{"train_examples": 48750, "tokenizer": "word", "encoder_width": 192, "decoder_width": 256, "decoder_norm": "layernorm", "decoder_head_dim": 32, "decoder_inner_norm": false, "decoder_positions": "rope", "decoder_tie_embeddings": false, "residual_init": "none", "momentum": 0.95, "gradient_centralization": true, "steps": 8900, "batch_size": 128, "final_lr_fraction": 0}
Rows from block 4 of the image encoder of a small image captioner, named by matrix and row number. Rows with one number belong to one neuron. Each number is 128 + 24 x the weight over its row's rms, rounded and kept within 0 to 255. All counts start at 0.
After each neuron's rows are labels from the 100 images, of 14976, where the neuron reaches its largest size: "strongest on" is what is common among them; "peak on" is the class under the peak. Only what is clearly more common there than usual is listed. The data: simulated stained blood smears. In brackets: how many of the 100.
# gate: MLP gate (encoder.blocks.4.mlp.gate.weight, 576x192), inputs 0-63
# fc1: MLP up (encoder.blocks.4.mlp.fc1.weight, 576x192), inputs 0-63
# fc2: MLP down (encoder.blocks.4.mlp.fc2.weight, 192x576, transposed), outputs 0-63

gate.227 [128   0 128 128 128 128 128 128 128 128 128 128 128 128 128 128 128 128 128 128 128 128 128 128 128 128 128 128   0 128 128 128 128 128 128 128 128 128 128 128 128 128 128 128 128 128 128 128 128 128 128 149 128 128 128 128 128 128 128 128 128 128 128 128]
fc1.227 [128 128 128 128 128 128 128 128 128 128 128 128 128 128 128 128 128 128 128 128 128 128 128 128 128 128 128 128 128  82 128 128 128 128 128 128 128 128 128 128 128 128 128 128 128 128 128 128 128 128 128 128 158 128 128 128 128 128 128 128 128 128 128 128]
fc2.227 [128 128 128 128 128 128 128 128 128 128 128 128 128 128 128 128 128 128 128 128 128 128 128 128 128 128 128 128 128 128 128 128 128 128 128 128 128 128 128 128 128 128 128 128 128 128 128 128 128 128 128 128 128 128 128 128 128 128 128 128 128 128 128 128]
strongest on: lobed nucleus (33); dark grains (32)
peak on: large cell (45)

gate.548 [128 132 128 128 128 105 100 129 139 222 128 143 128 115 129 145 130 118 129 109  91 104 124 128 125 128 128 128 128 129 143 128 128 128 128 128 119 128 123 151 128 128 138 128 151  38 128 128 115 116 125 128 136 128 128 113 112 160 129 128  81 128 128 128]
fc1.548 [122 144 128 128 128 128 107 130 128 153 148 107 128 130 118 117 127 128 128 128 130 128 129 128 139 128 128 128 128 128 128 121 128 128 128 128 130 125 128 122 128 128 123 128 188  97 128 128 137 137 123 128 106 128 128 141 128 128 128 128 167 109 128 124]
fc2.548 [128  93 128 128 128 128 132 128 129 128 128 128 128 128 128 128 128 128 128 128 128 130 128 128 128 128 135 128 127 128 226 128 128 128 128 128 182 128 128 128 129 131 129 128 129 127 138 128 128 128 129 128 128 128 128 125 128 128 128 128  95 128 128 130]
strongest on: dark grains (66)
peak on: large cell (52); nucleus (43)

gate.246 [  0 127 123 128 128 128 127 128 129 128 121 128 128 126 124 128 128 130 128 128 149 128 205 128 128 128 128 126 131  64 128 127 128 128 128 128 128 128 128 220 128 128 146 128 127 161  89 128 129 128 129 128 128 128 128 126 188 128  52 128 157 128 164 127]
fc1.246 [122 146 128 128 128 128 114 128 150  40 135 127 131 119 131 114 131 126 128 128 118 126 128 128 125 129 127 118 126 129 128 129 128 130 127 128 128 128 128  79 131 128  45 128 115 115 190 126  83 128 129 128 111 128 128 127 128 128 129 128 120 106 129 129]
fc2.246 [128 128 128 128 128 126 128 130 129 128 125 128 133 128 131 128 128 129 128 128 128 128 128 128 128 128 128 128 128 128 127 128 128 128 128 128 126 128 123 128 129 128 137 128 128 125 131 128 128 128 129 130 133 128 128 128 130 129 121 128 128 127 128 109]
strongest on: dark grains (63)
peak on: large cell (52); nucleus (43)

gate.5 [128 128 128 128 128 128 128 128 128 128 128 128 128 255 128 128 128 128 128 128 128 128 128 128 128 128 128 128 128 128 128 128 128 128 128 128 128 128 128 128 128 128 128 128 128 128 128 128 128 128 128 128 128 128 128 128 128 128  91 128 128 128 128 128]
fc1.5 [128 191 128 128 128 128 128 128 128 128  80 128 128 128 128 128 128 128 128 128 128 128 128 128 128 128 128 128 128 128 128 128 128 128 128 128 128 128 128 128 128 128 128 128 128 128 162 128 119 128 128 128 128 128 128 128 128 213 128 128 171 128 128 128]
fc2.5 [128 128 128 128 128 128 128 128 128 128 128 128 128 128 128 128 128 128 128 128 128 128 128 128 128 128 128 128 128 128 128 128 128 128 128 128 128 128 128 128 128 128 128 128 128 128 128 128 128 128 128 128 128 128 128 128 128 128 128 128 128 255 128 128]
strongest on: lobed nucleus (45)
peak on: large cell (27)

gate.98 [132 102 128 128 128 128 103 108  63 143 141 151 116 128 129 128 128 128 128 128 132 128 128 128 128 128 128 127 128 154 128 128 130 128 128 128 128 128 128 128 128 134 127 140 187 128 128 128 138 128 128 153 124 128 128 122 121 119 128 128  99 128 128 131]
fc1.98 [141 121 128 128 128 128 160 102 127 127 128 221 128 128 144 128 128 128 128 116 132 128 128 128 128 128 128 135 255 159 132 120 128 128 128 128 127 127 128 128 128 128 128 126 109  49 128 128 113 137 145 143 128 128 128 129 131 116 128 128 103 115 127 135]
fc2.98 [128 124 128 128 128 128 129 133 129 128 129 104 128 128 120 147 128 127 128 128 128 128 128 128 128 128 128 128 128 128 165 131 128 129 128 128 129 128 121 128 128 126  97 128 130 123 126 128 127 128 129 129 131 128 128 127 134 201 126 128 129 144 128 118]
strongest on: band-shaped nucleus (34)
peak on: large cell (91)

gate.229 [161 108 126 128 126 126  11 130 128 115 125 141 128 128 116 129 128 128 131 104 128 128 128 128 127 128 128 109 128 117 129 131 128 128 128 128 120 131 128 125 116 128 128 131   0 152 128 128 209 124 129 104 129 128 128 128 130 129 137 128 108 137 127 128]
fc1.229 [126 154 124 128 128 141 126 142 128 100 128 122 129 115 114 126 141 128 128 125 216 128 128 128 128 128 144 127 134 126 131 128 128 128 128 128 128 125 128 125 127 129 129 127 218 126 128 128 118 128 128 148 128 129 128 112 118 118 127 131 139 125 127 128]
fc2.229 [128 128 128 128 128 128 255 128 128 128 128 128 128 128 128  53 128 128 128 128 128 128 128 128 128 128 128 128 128 128 128 128 128 128 128 128 130 128 128 128 128 129 128 128 128 126 128 128 128 128 128 128 128 128 128 129 128 127 128 128  79 128 128 128]
strongest on: band-shaped nucleus (52)
peak on: large cell (77)

gate.438 [129 102 127 128 128 128 127 195 132 139 100 213 128 128 128 171 128 122 124 148 120 155 130 128 159 128 128 133 134 128 127 125 128 133 127 127 116 127 128 153 127 146 128 129 156 123  92 128 235  49 161 123 128 127 128 129 125 128 108 128 135 126 127 127]
fc1.438 [125 130 138 128 128 128 132 128 128 132 130 135  94 130 131 129 128 128 134 129  90 122 119 128 125 128 127 135 127 133 188 128 128 128 128 129 131 127 127 148 127  89 130 128 125 134 131 128 102 186 128 130 125 143 128 130 133 121 128 128  72 134 128 131]
fc2.438 [128 128 128 128 128 128 133 128 143 128 118 128 128 128 128 220 128 128 128 128 128 128 128 128 128 128 128 128 128 128 125 128 128 128 128 128 125 128 128 128 128 128 128 128 128 145 135 128 128 127 128   7 128 128 128 123 128 128 128 128 127 128 128 128]
strongest on: band-shaped nucleus (64)
peak on: large cell (81)

gate.496 [236  79 128 128 128 128 128 125 121 104 128 135 133 127   0 128 128 130 128 128 147 126 128 128  92 124 128 128 214 127 120 129 124 129 128 128 129 128 104 128 120 114 127 142 128 128  91 128 134 128 140 116 128 128 128  92 110 144 160 126 147 133 126 130]
fc1.496 [ 68 146 211 128 128 127 124 142 141 143  53 130 125 116 172 128 128 127 128 123 102 137 127 133 124 132 128 128 121 128 130 129 131 127 130 128 125 128 128 131 121 128 127 117 129 128 179 128 128 128 130 133 128 128 128 156 128 128 127 133 124  95 139 129]
fc2.496 [129 143 128 128 128 128 128 128 128 128 144 128 133 128 128 120 128 128 128 128 128 129 128 128 128 128 128 128 128 128 148 128 128 128 128 128 124 128 128 128 131 130 106 128 128 128 125 128 130 128 128 133 128 128 128 127 128 128 129 128 129 145 126   7]
strongest on: ovals (85)
peak on: small cell (99)

gate.74 [111  63 156 128 128 128 155 119 128 128 128 129 128 178  15 128 128 128 128 132   0 138 128 128 126 128 127 128 128 128 127 128 128 128 128 128 128 128 128 129 128 128 128 128 134 126 123 128 132 128 128 110 137 128 128 127  52 127 134 128 124 130 128 128]
fc1.74 [ 23 121 130 128 128 128 126 128 128 108 127 131 128 149  63 129 128 126 130  93 111 128 128 128 122 123 128 128 128 128 129 128 128 128 128 128 128 128 128 131 128 128 128 128 128 128 122 128 132 128 128 126 130 128 128 109 100 161 128 128 172 122 127 128]
fc2.74 [128 128 128 128 128 128 109 128 135 128 118 128 128 128 128 255 128 128 128 128 128 128 128 128 128 128 128 128 128 128 128 128 128 128 128 128 128 128 128 128 128 184 128 128 128 128 128 128 128 128 128 128 128 128 128 128 129 128 128 128 128 128 128 127]
strongest on: small spheres (52)
peak on: small cell (62)

gate.280 [ 87 129 126 128 128 128  76 129 127   0 133  74 128 128 127 136 128 128 128 172 109 127 128 128 129 128 124 128 128 170 128 125 128 128 128 128 128 128 125 143 128 128 130 129 149 128  50 128 149 129 128  91 150 128 128 131 130 128 131 128 220 158 128 127]
fc1.280 [130 127 129 128 128 128 122 123 128 255 131 194 127 126 128 142 128 128 127 115 150 127 128 128 128 128 128 129 128 127 127 128 128 128 128 128 128 128 128 126 128 145 122 129 130 130 232 128 117 127 127 178 121 128 128 129 125 113 128 121 141 133 129 128]
fc2.280 [128 128 128 128 128 128 126 128 128 128 132 128 128 128 128 158 128 128 128 128 128 128 128 128 128 128 128 128 128 128 128 128 128 128 128 128 130 128 128 128 126 126 136 128 128 128 173 128 128 128 128 110 128 128 128 119 136 128 128 128 132 128 128 128]
strongest on: dark grains (46)
peak on: large cell (60)

gate.19 [129 174  52 128 128 128 131 128 128 110 125 125 128 127 123 130 133 128 127 119  94 128 128 128 133 127 128 129 128  77 128 128 129 128 128 128 129 128 156 127   0 128 118 128 129 116 150 128 130 128 128 125 130 128 128 154  84 169 120 130 132 128 128 128]
fc1.19 [ 94 150  73 128 128 128 137 128 176 107 125 127 128 121 137 165 128 128 128 181 152 128 128 128 126 128 128 128 128 127 129 128 128 128 128 128 128 128 128 118  62 128 129 127 161  94 157 128 128 128 128 129 128 127 128 194  11 160 126 129 116 203 128 132]
fc2.19 [128 250 128 128 128 128 132 128 129 128 175 128 127 128 127  89 128 128 128 128 128 125 128 128 128 128 128 128 128 128 142 128 129 128 128 128 126 128 126 128 128 133  88 128 128 128 128 128 128 128 128 128 109 128 128 128 127 128 142 128 128 126 129 129]
strongest on: ovals (75); crowded (68)
peak on: small cell (93)

gate.176 [108 128 126 128 128 128  68 134 132 122 127 115 121 126 194 128 128 128 128 211 102 120 128 128  88 128 125 128 128 128 141 128 128 128 128 128 129 128 128 128 172 128  56 139 131 125 122 128 145 128  95 223 130 128 128 128 125 136 139 128 110 223 135 126]
fc1.176 [  0 128 128 128 128 128 109 121 128 127 127 119 126 192 129 127 128 122 128 176 119 128 128 128 128 127 128 127 128 128 128 136 128 128 128 128 130 127 128 159 166 135 126 128 128  46 132 128 116 127 128  77 126 134 128 127 125 133 128 128 144 127 128 128]
fc2.176 [128 128 128 128 128 128 143 128 128 128 136 128 128 128 129 134 128 128 128 128 128 128 128 128 128 128 128 128 128 128 118 128 128 128 128 128 105 128 127 128 128 119 128 128 128 128 130 128 128 128 128 129 128 128 128 140 128 128 128 128 128 128 128 129]
strongest on: band-shaped nucleus (72)
peak on: nucleus (61); large cell (31)

gate.155 [127  27 138 128 127 127 126 123 131  81 129 127 174 124 128 128 128 127 128 154 102 130 128 109 127 129  97 128 125 128 130 137 128 128 126 128 128 127 128 129 125 126 128 139 124 169 122 128 125 125 128 255 131  98 128  74 115 170 115 125 121 102 130 127]
fc1.155 [128 126 128 128 128 128 131 138 139  97 126 128 165 192  57 104 128 126 129 123 127 174 128 128 123 129 130 128 107 128 137 124 128 128 128 128 134 128 131 137 113 107 128 128 128 255 128 128 127 128 128 240  96  48 128  64 112 134 128 126  11 126 130 127]
fc2.155 [128 129 128 128 128 143 129 128 132 128 113 127 126 128 128 132 128 128 128 128 128 128 128 128 128 128 128 128 128 128 133 126 128 123 128 128 128 128 126 128 128 122 123 126 127  95 125 128 128 128 128 125 129 128 128  69 126 123 128 128 135 128 128 146]
strongest on: lobed nucleus (77)
peak on: large cell (86)